Rows from block 9 of a small CTC image transcriber, named by matrix and row number. Rows with one number belong to one neuron. Each number is 128 + 24 x the weight over its row's rms, rounded and kept within 0 to 255. All counts start at 0. Numbers have three digits each.
After each neuron's rows are labels from the 100 images, of 14976, where the neuron reaches its highest value: "responds to" is what is common among them; "peak on" is the class under the peak. Only what is clearly more common there than usual is listed. The data: seven-segment displays showing three digits. In brackets: how many of the 100, against the usual share in percent.
# fc1: MLP up (model.blocks.9.mlp.fc1.weight, 768x192), inputs 128-191
# fc2: MLP down (model.blocks.9.mlp.fc2.weight, 192x768, transposed), outputs 128-191

fc1.105:131131135145148133112145162140136151095133138180160100138151116156113122131132124122120081104130152131084121143154111122154111109100101116103173107104100082162160142111106132149127158152104167
fc2.105:129122108155127098180125130132142144113117143160166102121102138120124123127109168144107159117116119163157124122145135148083103112087107074135156090086158144129124135138120143129128110123124130
responds to: the digit 0 (100 vs 27.1); third digit: 0 (51 vs 10.2); first digit: 0 (39 vs 9.2); second digit: 0 (29 vs 10.6)
peak on: screen (100 vs 39.1)

fc1.734:103113101120120123141098144148181110111140139146140172143143110150127130117168146108120106147141141153126115122071146145136116180110135137105154143059111145145155117128122130182127071131114109
fc2.734:118128129137129145138127145114129124102191123096133084122157104164153122119104132162132135124141127105114100147096115109123143059105173141101113145097152170159107149108136114155144109115089131
responds to: the digit 6 (60 vs 27.1); dark on pale (41 vs 16.1); third digit: 6 (27 vs 10)
peak on: surround (99 vs 59.3)

fc1.368:144158106153122143094150123096141141130112118127103147161116120134129123193121126072138134158138080166145127109133106169121137102104167129118085162134129115149127105127114127147117113142167145
fc2.368:122108175084117119117108113157132138101124076144169077134106104134136129154156126105109119123139158161100118143133128160117091185115110117160143115116101146100110139155127112156127137133142111
responds to: the digit 7 (73 vs 26.9); first digit: 7 (35 vs 10); second digit: 7 (27 vs 9.7)
peak on: screen (87 vs 39.1)

fc1.736:112138103097100115105132113116144138104104096144114118128135132184111165124151140149172164121140156126096129129088072151116139111167103137092134096155152122155094113123145148103131148075150139
fc2.736:139088118107140148150115094128177087118090145082114122112130138153120123123152087122104141117136125121158139110105132153135146097163156131127154114132105164107102163115135104124125133170108160
responds to: the digit 8 (75 vs 27.2); dark on pale (41 vs 16.1); first digit: 8 (29 vs 10.2); second digit: 8 (28 vs 9.9)
peak on: screen (83 vs 39.1)

fc1.427:159151109129085147086164134111135147116105118128141098121135138138070123145134125100120130147167133111139117125129101117133147113114096147123150174119133074121090129123145129102126126199137157
fc2.427:161105076125137146129101113156165067125122114146136151124102120123127163136086115110105162123128173133086125135133126135132119125104092156093120156095085106175075125136117114124123159099118089
responds to: the digit 0 (82 vs 27.1); dark on pale (59 vs 16.1); first digit: 0 (43 vs 9.2); second digit: 0 (30 vs 10.6)
peak on: screen (81 vs 39.1)

fc1.378:102140125119140131114133118136139169123150155104124168127099101105142151130116125124138151157126145135141129100092078097103127155117166122121113147134147144142131125161119150120147105120109125
fc2.378:082151119135099167080116141103152113160081105140145133124115118151131157118188148143111147148138118160115056093129123146128157099136141132142146141149144148168092117119112137111116102140135131
responds to: the digit 8 (63 vs 27.2); first digit: 8 (42 vs 10.2); first digit: 6 (33 vs 10.5)
peak on: surround (95 vs 59.3)

fc1.247:097131108141121129147155161130134138155124131125128142123124116147087141091131152133105112148115194116148177120163156106086117121133096145164144131116116123117129095130176128132167095191165134
fc2.247:095119123149107129115100135154120120123110156149106132108151136127168107109153115156089066122147077113128048094138137129100145196124115106156138134149105127181106151146121116096149168138139107
responds to: the digit 9 (80 vs 26.5); dark on pale (45 vs 16.1); first digit: 9 (44 vs 10.1); third digit: 9 (26 vs 9.7)
peak on: screen (89 vs 39.1)

fc1.501:120085111109182120141155189135173120131099101131152149136133085157167114137165157149124102115125123136142134129105133129176073097109154107122129095133149114101112120088122111110103126111144071
fc2.501:125121112119127119110096152127138141187110083151127152101128096136129088099115144136161153110125165160128141133166118113130098114117102127147164131153151187146188102123146114223120153149149126
responds to: second digit: 1 (39 vs 10); third digit: 3 (26 vs 9.9); third digit: 7 (25 vs 9.7)
peak on: screen (93 vs 39.1)

fc1.764:094104128134091148114132151134137133164132120142100134106134110123117124160102157120117120137142093102137138101113071106158118114116135138149162149156153093125090143102118120145146127120189130
fc2.764:110090106094168095108130131126142146177133145085142097099128104150102111126150083164117104128135126146109175159124113100115149164150143150133101142147101091108113137108160132087114123147132174
responds to: third digit: 9 (26 vs 9.7)
peak on: screen (89 vs 39.1)

fc1.253:121145142144133167148122122094128122148118107101144146127124128124078113107142176087166095126165087135118143078127151161078138150087114152148120112161143118127179119144135121104117129115117057
fc2.253:134126120111168120093116103171141095120127110144139107173100139108106116116097078116137114074117126129171142100129133154115115118137135093120156159108098137100068100127103191113101122138154159
responds to: dark on pale (43 vs 16.1); second digit: 3 (25 vs 9.8)
peak on: screen (91 vs 39.1)

fc1.462:124108093124099126128114128116084110096142124124132132157127096120160104137152117141135104093164088146168115103157140118123151094095124151102099119134127117103158136090147073149150096127150103
fc2.462:105134155102131145138141146101106101121143119124121106116112134113160111136173117149139116100186079119084118140102159202109129127126097119156131155122116144131116112117125188098103135132124080
responds to: decimal point (78 vs 50); the digit 7 (58 vs 26.9); first digit: 7 (30 vs 10); second digit: 7 (26 vs 9.7)
peak on: screen (85 vs 39.1)

fc1.429:114125099175140107100142123127187130103131159150126148121106115114091145119123151122084143104147134132156122116138105169131113145079145126098141156115154127178139163130086137103060131143163079
fc2.429:111100097090108110118120141157113141180152098157130165139113124169130149114108132125146102136100128118107140130133128114076168154099098093128134124116160132098128114106120096119169131107081079
responds to: second digit: 5 (31 vs 10.2)
peak on: screen (96 vs 39.1)

fc1.497:086153136166108150134090151150093102127130163116159163108119088146181124129136133144143121084121121147147132130116159126134100083138142154148119125100100095149156124146117111130123076142148124
fc2.497:089158086129139123111141126128077142133163133132153090150118121108155087096134130078126129125150116132107123131111114134128115086089156072136126146155073137137123162106109143166105163115148146
responds to: the digit 1 (100 vs 27.4); third digit: 1 (50 vs 10.3); second digit: 1 (35 vs 10)
peak on: screen (100 vs 39.1)

fc1.246:080122144105114112158118117137039117116107145080145120123138093133134134118068122105157130145129101160131102120117137155151128187140129129145123112168105132107122098132132093085113118159126146
fc2.246:127132133126159117123125156131127110108139118134157100131135100101061099091125115139130152139175112161102167123126135173091137096145122103125118140091136094121152109136086167100104167064132126
responds to: the digit 3 (98 vs 26.9); third digit: 3 (51 vs 9.9); first digit: 3 (44 vs 10.2); second digit: 3 (29 vs 9.8)
peak on: screen (98 vs 39.1)

fc1.483:146133141128146163189110137156123131164145137111161077105113144119127145115138140115144119143117110158132116122167124100146150109128131098149105125113123084114136116120144129135166166137126070
fc2.483:138131127140154131085128169137100084158134131137109159135161154163099114132130162111151111156119051171137142161098133152123133124118146166138129147126141091139127114150157147099111135137110150
responds to: the digit 4 (86 vs 27.4); second digit: 4 (57 vs 10.6)
peak on: screen (82 vs 39.1)

fc1.713:117176104135138104110128122140107134163143121136142145128153132141103100135174160103117069144093127138123191140137125144094109135138142118144119152150112120136112100156136132103158152121131133
fc2.713:140129130089066105124128140137154154093152140088135177147150136093153110129153140089118112089153131155125106115123140130123108130130112184071111110148100124145084107153132104122118100162129111
responds to: the digit 8 (59 vs 27.2); third digit: 8 (30 vs 10); first digit: 8 (30 vs 10.2)
peak on: screen (89 vs 39.1)

fc1.344:143152127115117114146087162167125156149118134135093151104161154139123097129115130156119135112136082079141087104134154159139161140114146118137132095123121110122118130127121149116120137145094113
fc2.344:179100120120106116186148103111118148125136115110158111154135149104170139157128141057063137103122097122158118109083134112119127139089154101144120131123119151140098115164159097152155090128081143
responds to: the digit 5 (77 vs 27.2); second digit: 5 (42 vs 10.2); first digit: 5 (32 vs 9.9)
peak on: surround (91 vs 59.3)

fc1.311:103132124119079122136095144151102137120115176088104149098141173146147116142138164148157148144103137129116087115070095159127085165105120149162120117152095109092140091161178127104147122127108101
fc2.311:181147118132154168087124159122120106116158144144162082114135136151081137139101097130109120087177139149127160156185181150141143097124120182137086122129148115146111111146094144129142155106079105
responds to: the digit 3 (70 vs 26.9); first digit: 3 (48 vs 10.2); first digit: 9 (26 vs 10.1)
peak on: screen (98 vs 39.1)

fc1.186:124164120114153071090139085143155139129162126114167080129117106134161118166154137116126085125152121103131115152155117138126144114127138166122125120157106091124141177111112142101152162112111139
fc2.186:143149157161118115097115193134139141154123105142123092173023076117168121101126157137155101121161132159129118128118088138143125088112166127120156092130144175103165133098143112133099119111154093
responds to: third digit: 7 (42 vs 9.7)
peak on: screen (95 vs 39.1)

fc1.587:150133099125152122164138121156103138154135107127120165135084152088150106117159119168135137135155092127119153105160107149143128138173123136154139077069163134141112140147126122133118110159121129
fc2.587:150179115163144133117115109119096136078114058100172117129123143132095089161109139134142114156145115099129141107116118156153081107159102117137117124138115132127120150124096149114158132135119117
responds to: the digit 3 (58 vs 26.9); dark on pale (53 vs 16.1); second digit: 3 (31 vs 9.8); first digit: 3 (26 vs 10.2)
peak on: surround (100 vs 59.3)

fc1.392:134118090148134145090132136072147157102128127123175122084150143124148145119136086116123073185124142124125137142167155099111113102126108161114137089104100158108119097140136098138133120123111133
fc2.392:139109122159117117140068148154142093141097153118104157131145143120168087162075167137117092135166143140160146173108132151107134094121126132161122121128185127149146117167143075130105145144143151
responds to: third digit: 9 (33 vs 9.7); second digit: 5 (29 vs 10.2)
peak on: surround (94 vs 59.3)

fc1.254:103116126118126154116121141130162130123130110109173114068150173168124077129174140134138089093136101146095153089144121118107104098113121119118179092126141104120124157110108109111107143135141145
fc2.254:099116116138108091165118103127164141111120122105110063143091113110066104112147082106145164145140141141118140121140145138158094149108078113146142125123131138165127162116112156150167126150142167
responds to: dark on pale (70 vs 16.1); the digit 0 (68 vs 27.1); first digit: 0 (36 vs 9.2)
peak on: screen (97 vs 39.1)

fc1.415:124140121131129154132173114064123114109155100133141116151104114115088142131156112113077181125134153156091155144119115103118179101103116148125149122101079102134148162135175140171122099149127102
fc2.415:118170141136129146116110142134158126148094121117115160167144153156149134158122142139092121164150135149158091144123130095135166185104136112092125129066145075114108117132142111113145157123117137
responds to: the digit 5 (68 vs 27.2); second digit: 5 (32 vs 10.2); third digit: 5 (28 vs 10)
peak on: screen (92 vs 39.1)

fc1.334:140093119112157128129123116116116162135116115127152122125124131084154149117111148150144146127142116144106116166169155108099152159158116121178115125106095141159076124114167117133137162139154124
fc2.334:153112137154120146134116096150100108140181104111062173136104122101086094117129172140140111175159111098157142144115151142113151066107135111086107144187119119087134104157120095116144115134147150
responds to: decimal point (95 vs 50); the digit 8 (55 vs 27.2); third digit: 8 (29 vs 10)
peak on: screen (80 vs 39.1)

fc1.674:140159120147143151142133153156086191162132102158133121160067109137132076127142155119121159104108124121165119082138153124175137138123106093126084096092164142095151136088146095126127136141143151
fc2.674:160138123140126115142117109130101107159122136142145118129141124160122143142092122086128090110112125128167114092141160130109121099103146115141140133148107149126104120124137112115130111100133135
responds to: the digit 3 (59 vs 26.9); dark on pale (44 vs 16.1); second digit: 3 (31 vs 9.8)
peak on: screen (88 vs 39.1)

fc1.609:134132166150153116121154131162145145145092111104126134108104140153130121139091124122134105142131107146088096142138121118148134063154116114099103134182131131101168143131137130162106074157167124
fc2.609:125087102121162150130149118131100118110143114174095117102147143096150089181154108145100134114137127114153165122148119129152143155118119151132092138111054138171161133107155110137140168151152126
responds to: the digit 3 (61 vs 26.9); third digit: 3 (37 vs 9.9); second digit: 5 (37 vs 10.2); second digit: 6 (32 vs 9.6)
peak on: screen (83 vs 39.1)

fc1.138:118097079121123101149090126148156153110113145087177059078105093163127103160078105128097149152142137132111126091108117120142160108144134154132140152128155136131136121172160147137158131101124125
fc2.138:126107143130152142150108116141170090161150142090111130137113121094132101159106164123124045149118111129133125124144135117140138110178131132111142091106157117095130109166138089167108115159060148
responds to: decimal point (91 vs 50)
peak on: screen (76 vs 39.1)

fc1.278:139101128178156112140123127151155060137142107104100135190147115150139124095159109116158097127108137168154118117160091114099163137071122101093095116123140151111147082133109132120144125127113096
fc2.278:146121145072133146152101142134116151117067142116166119100138148094118081163125161151089115166151133129126115120123129129129120125107143129151141117129134094119108161146163118118089116162131092
responds to: second digit: 4 (29 vs 10.6)
peak on: screen (98 vs 39.1)

fc1.670:107116138148117090134069154096134138154102107099160111112173084113144124098148151117168098167125135083150112141164116149143123127160166103188107144133123140099107140150111146149170100178100063
fc2.670:097124141129111079123163117123110134122135140128101128110129112115147121115114142114153130138160108140111090147096146106115124131157127147138126159161085112132133171133137109161129120118133108
responds to: decimal point (100 vs 50)
peak on: surround (100 vs 59.3)

fc1.176:121178124154136060125100119107116142100082139118137140113123149150152156129089139125133134070096130113126114131124137103123147081132177141119118098117159139079161129167097116147118092136108149
fc2.176:122107129074144143147135131144156144180132108161090138107107111091150135138176144113077104112160137109137116158103138134140081152142099156130143062113154072141124163154138131121086183149143184
responds to: third digit: 9 (28 vs 9.7)
peak on: surround (100 vs 59.3)

fc1.305:112147110146109130129125118164101124137104114135112159136163100146134109087182141092133082105118134209128122174123180131130130094134162135131129132099103141164117110153144122131123170119139125
fc2.305:109171108153120166132149132132102137107095105132123090139143105146149142158100155123116150143145119180115074168095114155120121142161128109118123140126129100110133116124114172084111105135103118
responds to: the digit 0 (88 vs 27.1); third digit: 0 (48 vs 10.2); second digit: 0 (39 vs 10.6)
peak on: screen (88 vs 39.1)

fc1.309:119120130066108115133131155107106116100129152129171156105125164103122135140122144113108117101139122109116102124133099138149142123131102138157134173110118125086108062177134156083096140119117148
fc2.309:126124105124118144115120120105121134114131125109148121107105109136129102145171099139128143103141166146106139134157137159104131117145126172073129106124150149189126130128125148120083118111123147
responds to: the digit 7 (97 vs 26.9); second digit: 7 (47 vs 9.7); third digit: 7 (39 vs 9.7); first digit: 7 (35 vs 10)
peak on: screen (91 vs 39.1)

fc1.215:124112154143094080107130113135144131101105105146142156176101156116081139149125133155131149109145135132106127102141136133100132122109143125117146070118129144167149142128132147102156101130124127
fc2.215:145141126135110177119117124146140079101109076123166110133107128122138090140109108140125134124120152120109121109093138125094126145114094142128132090158163174127148143126099105115105115117108107
responds to: the digit 0 (74 vs 27.1); first digit: 0 (52 vs 9.2); white glow (48 vs 17.1); first digit: 8 (30 vs 10.2)
peak on: screen (71 vs 39.1)

fc1.622:122111159153110081122145128137125156077088146119169139093154112119173150118154129178153140171072148104123135142140122123164131115114145132116159174113137081134167112093164116145144120095082121
fc2.622:119146139148145139121112142141126093171148132160087135134118146095164100149128146112096099135129130149140155136151106118112118153160119159143099151144153172137141074103091131158120115139140134
responds to: dark on pale (80 vs 16.1); second digit: 1 (30 vs 10); third digit: 9 (29 vs 9.7)
peak on: surround (100 vs 59.3)

fc1.187:072109135136138157152186141110118134123124105114129136171114088133118149121132093143163138142119115158099183132144153097131113155137136123129107128144147139146122147123193155182168126166151120
fc2.187:150122138098130152119083147123151082121121160149146148124151137140151114118139125124110150148117146137159118129085116119073144118154101125107137144093147098118166138150110111115142131123099124
responds to: the digit 7 (98 vs 26.9); first digit: 7 (62 vs 10); third digit: 7 (33 vs 9.7)
peak on: screen (98 vs 39.1)

fc1.627:102123130065141119112156137097122160110117121126111141140096089121130118097115136126128092134119146170102115121121138123090117116162118146117146141106146162104125145106133072110171095106123117
fc2.627:147141162104148121116120150133103129150158132093145180115140060136127156146119104132118095177077167119107117132144116118116132080123149106096151146144120083135148124125113076142120075085139114
responds to: third digit: 7 (27 vs 9.7)
peak on: surround (90 vs 59.3)

fc1.88:153134115132109105090160113158138177147096092071147126131124191122128144177093100105156143137174133166114116088156123104160155147142172130111155113136147161137114074154109117164128134161157062
fc2.88:124088132123136144107165152153117120113110104142138120151128130122158110097105123160133128115153131116159130120109115102168095121102136091094127133142120137177156210142137127122143114143118134
responds to: the digit 1 (100 vs 27.4); third digit: 1 (60 vs 10.3); blue glow (37 vs 16.8); second digit: 1 (27 vs 10)
peak on: surround (100 vs 59.3)

fc1.92:144114076133077094122145141122107107113109104081142098123096114157143123134146137133151139111161203087133123156106151086104141104140135132130118119136052082093136120138163117150177128151127102
fc2.92:144120130108085120154177111120125112173133113135102146158128090122118116090093145147144120134182102117097129091115154165144100100060119113161135121127118142098113132095138151176118119144115142
responds to: first digit: 3 (43 vs 10.2); first digit: 9 (29 vs 10.1)
peak on: screen (71 vs 39.1)

fc1.130:134157176134145170092119107115161100111136129131142098165139107153084091118158110120121100149164139136137093143186135103128117115092139136118114118103114119093120140138120174108142103103119155
fc2.130:101082155148177148154121183123151139108135124099125112149113130077099099145128129083135114106117125131138141163103137132132119154122115092135166160084165094132088124123082168144118148109129132
responds to: first digit: 3 (30 vs 10.2); first digit: 7 (28 vs 10)
peak on: screen (100 vs 39.1)

fc1.660:105079148140128083112135109113071079149111131036128160143123124116151146162134126123148136146145130145082098151160122112105113054135155094118154099135191149153150134154124164142107110157132114
fc2.660:114074096107120121147105127154111145124158117140124139154151148117130152167077119146091080139134170156128068124119102143177101124116125098112130140179113103076151153163164078114124098150110195
responds to: first digit: 6 (28 vs 10.5)
peak on: screen (87 vs 39.1)

fc1.163:151121153113124074127116166112142181067139128112116113125146130139125140100154152113078121133135161140138112148116133110150096123083107143117121178110115131142124136142125085134147083165137130
fc2.163:152158166105138087164107109158139130188116093107133125130106091164150123132139087124119135128124144140100110113086166135117129107140116126102106165136115105109157117121153160141125104098109115
responds to: third digit: 7 (25 vs 9.7)
peak on: surround (100 vs 59.3)

fc1.707:133138134156142139142125111144188157097118158113148089149137154123118092142082089152177049161136098107126078084124109106120110142102132114126106130143131107117091123125131117136132109133112111
fc2.707:127121156159099142134123139129128085114145127159149152137138134086132114122158070139083153131097138172107092102111119148103158144129134122085114154107133171155105115110136106119103148085154109
responds to: the digit 0 (98 vs 27.1); first digit: 0 (48 vs 9.2); third digit: 0 (39 vs 10.2); second digit: 5 (26 vs 10.2)
peak on: screen (91 vs 39.1)

fc1.524:115139122150114134132128142158133132104131176131120134153163097141124141118184144117062104092145150100185129108135126144142098140127139151107127108114093113118114129168139085125143112092146110
fc2.524:075139078145154170141111103104106141170073123117162141150108141164154113125154156067139127101162094115085159161137121157136118110136135130130101091095138166124141135140132144093118153178123133
responds to: the digit 1 (87 vs 27.4); second digit: 1 (52 vs 10); dark on pale (43 vs 16.1)
peak on: screen (100 vs 39.1)

fc1.78:122123094111156078138114103126141122131168139148113109113080116124096123130126142128164149077129153137141164136138119137119118129108154157124137142140147138141093087149077139115133136106078138
fc2.78:130129097077077175169122132122136137111105101095164110136115128127100138110130137097125141100148100115108143132101118100136162062122122150146145159143134138147144074113172120096136094180146160
responds to: the digit 2 (56 vs 27); first digit: 2 (40 vs 9.6); first digit: 6 (27 vs 10.5)
peak on: screen (97 vs 39.1)

fc1.759:093192158158133129118133130140132146107146142108102118135121132123109129128141135094136129137135156152103133113144105113132127152076131140136145097181123097122105111144166121121127189129118072
fc2.759:185097114121133153111158098126145117149109129138132157160082158116111151136141140114145153100142138136108150147141183159088107139105125101146078146119133157170082111139148098062128131129089111
responds to: the digit 8 (98 vs 27.2); first digit: 8 (81 vs 10.2)
peak on: screen (75 vs 39.1); lit segment (25 vs 1.6)

fc1.424:149121089123130097121138096098132191142152149161181108113094096136122112108134112109124103136157122133150147143134110138142136133095077152121089113137111119087149110148156122087135115171149120
fc2.424:145127157103140125066140126096107108144153102099124151138100142116112113115103123125120086127108133130117146085108130169138157164109163166112175153116107142152113160131112110110085101124132136
responds to: dark on pale (44 vs 16.1); second digit: 8 (26 vs 9.9)
peak on: screen (81 vs 39.1)

fc1.232:101107108069082162112145133132093125176108170115077107135113111161165093120105144133112108172111113115121143127155144110144116064114099140122118121146134117117125098145126141163145123133102120
fc2.232:088132130135122131131129148131128158128097142124101149115130108141113125114142150130104121104082173109109121143140123080113108149098127110102146122111123103075175103108131084078135161098125118
responds to: first digit: 3 (31 vs 10.2)
peak on: surround (100 vs 59.3)

fc1.742:130070103107091110120159174148115097088129171120141145139114157132161111102161170134138086162141140124120122159131103196117161126124101088129166141123124120130127150111123118152134139128155108
fc2.742:124124123097095127152161130119124147175126109158111121137099080102113129131118131132109117123181121158144102164194123149093155120110127132172147153142124102118140113140104165123092099177138117
responds to: first digit: 7 (33 vs 10); second digit: 2 (25 vs 10)
peak on: surround (93 vs 59.3)

fc1.406:147095143147109165125157114129148140144161126102168105134139159116123125127132114139112089176124156164138135131165154107114105176151144141158121154182083162133153147125151164158152158134069097
fc2.406:157132171111169102112118140106148090111157120100158133161121140143109115138130132130141134134104103151135173146138094123126148167165151141121120153163144146096149101133101077118092075126111143
responds to: the digit 4 (90 vs 27.4); second digit: 4 (47 vs 10.6); first digit: 4 (44 vs 9.9)
peak on: screen (95 vs 39.1)

fc1.411:131103139127103122138154107093150185158142096113116119170114121123140173123132152109128099119160138123136149132122125137094089143103108154154125159111122102099097111133095130128105150155153128
fc2.411:096112117106134142106099150152158157097128152156141152137096159131149132124092102155101134136096183151134149123137120141136108110138127092124169128118170138141123140126126121154069121151114133
responds to: the digit 8 (98 vs 27.2); first digit: 8 (49 vs 10.2); third digit: 8 (48 vs 10); second digit: 8 (25 vs 9.9)
peak on: screen (67 vs 39.1); lit segment (33 vs 1.6)

fc1.696:111160120102146124149097145151134157121111073143129130139118139135154132145158171137122133129107122115131119147128126107137170157136106098145180097116165134104138052108107127156070097085140138
fc2.696:124129109118118147160095100085132076101126108146158131113165113139149134133103117110138118151165107070149144135123139120103122122129110135151108104123132130151145124122144184140155181151096171
responds to: dark on pale (91 vs 16.1); the digit 7 (57 vs 26.9); the digit 2 (54 vs 27); third digit: 2 (37 vs 10.2)
peak on: screen (73 vs 39.1)

fc1.326:137130134130142113139147130152138156138119147179155150126085111114107116110146101108128116098129137135171109107131116156191133138124146124082136085141117127142119109134111142141123123131100091
fc2.326:122102074129146123132143152118105137066100139105143139162138137116179101145134125099121121104173085110148176124134136187105098083125139117137125106155160109100137153138155121110129136131157126
responds to: the digit 1 (100 vs 27.4); first digit: 1 (84 vs 10.4)
peak on: surround (89 vs 59.3)

fc1.341:160152125135116119154107088126151125117105133087166146139069129146113145119140103128153098139128134116144122125138147129124121141131146117085118103113162165112169129173131125147150136144094146
fc2.341:126114122087162132129095140134116109105123101116140123126142152131122113160144119152118114128139119151077136152139126143121143101135159095141158103149140078159107167154134125110083114137146147
responds to: second digit: 4 (27 vs 10.6)
peak on: screen (83 vs 39.1)

fc1.586:140126167116120186068156137152115111117122153114166137160155156152117143171107131124165134115135107135096116116139072107130161096130114102121088148134116136138127128084135111146164132133122117
fc2.586:148110103104164131157116115129134114105135137141066136105088125133135105121161120149128136167111094139166108164100158173143105134126173165123119166139092087094111089146138118115127145106148101
responds to: the digit 6 (79 vs 27.1); red glow (51 vs 17); first digit: 6 (32 vs 10.5); third digit: 6 (31 vs 10)
peak on: screen (93 vs 39.1)

fc1.205:109122088107130114139122142139154123149109143136166127114131081104121140107115134130142138079129113140134096126128152154140157120149165098153150107129153121149077169134144092097129111140142098
fc2.205:158094130142092099140115112101143122141135053180124124142088097125122115115084127147125142123125100122127102120156123102097138120141144130127128114144109108097148147138109186121124103117166094
responds to: the digit 3 (54 vs 26.9); third digit: 3 (30 vs 9.9); third digit: 7 (27 vs 9.7); second digit: 1 (25 vs 10)
peak on: screen (82 vs 39.1)

fc1.206:102140144045102131134132129129135142162122142146077126122124128159107095096122127157135114141121116101100126117129175106129120130159160133167143133146128098122155141147113113148140142152095143
fc2.206:126131183103134153095128144100177137162121116157115139104117122113112191154107168153091122141062180130116145084106123127118108140142111115118163123119156057126180101142164120129092101124109156
responds to: first digit: 6 (28 vs 10.5); first digit: 5 (27 vs 9.9)
peak on: surround (98 vs 59.3)

fc1.267:133118106150115085127064109135120071136124147127161132127115120110118137133125128160106129124151119153132105166158130103173124115174130118130077126084114082114105160098138148101154150141141124
fc2.267:123146120127134196164130138137069107137183124155094128126130103137135132107123120141097148159126140149130132114074110107137090099123134139121105150122086124117155099107121145126096144162118147
responds to: second digit: 5 (34 vs 10.2); second digit: 6 (30 vs 9.6); third digit: 3 (26 vs 9.9)
peak on: screen (81 vs 39.1)

fc1.358:097146140118132131146111130144101180145148114101153149136133185078153116106113124090090110135142155157121109107173158176118120111106100150085115145106104132151123124161129108142134136138100076
fc2.358:139110119072117146138167141143108110176096115164131129116114134082141149151129164115136138172150121127143133070075139150132110137170147144126162099106084131131124127132135063120171149122191114
responds to: the digit 1 (100 vs 27.4); third digit: 1 (71 vs 10.3); second digit: 1 (38 vs 10); white glow (37 vs 17.1)
peak on: screen (97 vs 39.1)

fc1.676:133153159139130137113143192127115161128118159110119141118140123122163138105131153150118120121123109107131100109109104116116114095103130131111086092162123153118136178119117134124183137119099142
fc2.676:159167141166130141142144127120124128137145105105119144111114154108182132150097142139115146139179145171132130125139179112120104087096145104149132147142121126168136136175090145087109093123120091
responds to: the digit 2 (85 vs 27); third digit: 2 (63 vs 10.2); dark on pale (49 vs 16.1)
peak on: screen (77 vs 39.1)

fc1.36:106150153135100140157136117147070094168119107126116141083118146165133164131150131059181088142170119157105126124097099186095150114165121065142124148152104127120113103127133111120073100125124153
fc2.36:134134110122170113113144126141148162136212116140198113105152090134114144123117122111081135124146106069167133161102054114133165133098102143136160107106143118097131124114101132117101135143120141
responds to: the digit 9 (87 vs 26.5); third digit: 9 (44 vs 9.7); first digit: 9 (38 vs 10.1)
peak on: screen (92 vs 39.1)

fc1.280:132158112139095137081092161100176149116125164122164128085123141095134158131127158160145111163149139090141080111140124122117114126116104155124097116135085096148084177126121174113128123129135102
fc2.280:150135138166174135098111170124129101103096135096142105105090126170157116113141127129131147129147141146134124074079125080124131091115150125077139158076125104109145108141134117169131147114135114
responds to: the digit 7 (79 vs 26.9); third digit: 7 (55 vs 9.7)
peak on: screen (98 vs 39.1)

fc1.757:107177109091187113116128092101140129200111128132133113115104137149115124155140149138086128117146078108135134132130134112091134079162118102181133147119147123109122137153148130120087121122119138
fc2.757:116126128109136114073106148121141175084126094155169093085106129138122100111131081125125134147106163105079139117130119127086138132155156149113165146137124155131127105110115131136098136098111123
responds to: the digit 0 (66 vs 27.1); third digit: 0 (54 vs 10.2)
peak on: screen (84 vs 39.1)

fc1.238:128175115135129139123121167119144113087098129125145182121126086139167117095091144083141115107094126168102225109123121126115141095146065097106138117144164145107173149157115131120141148204142104
fc2.238:109100184134116106096172096163109152136165117130137100112131126129079137158163150113141111144146099162152136121098122127157125116117083109143102118106123120151107102145140136119142149141150107
responds to: the digit 5 (65 vs 27.2); first digit: 5 (35 vs 9.9); first digit: 9 (28 vs 10.1)
peak on: screen (70 vs 39.1)

fc1.223:100169102116142092112156086134083088112113130112148109120155134133113125136128097084137081116151148122170124142143126123119131156113116137107184104085106135097145137098117162143103116135147181
fc2.223:143116124128182132094094170143129126104111135075124171115126141156095090128125133114100156159101130083122147163155154143130157109136095145147088101119120099112134111127126144155098133126172095
responds to: the digit 8 (70 vs 27.2); dark on pale (35 vs 16.1); first digit: 8 (32 vs 10.2); third digit: 8 (28 vs 10)
peak on: screen (70 vs 39.1)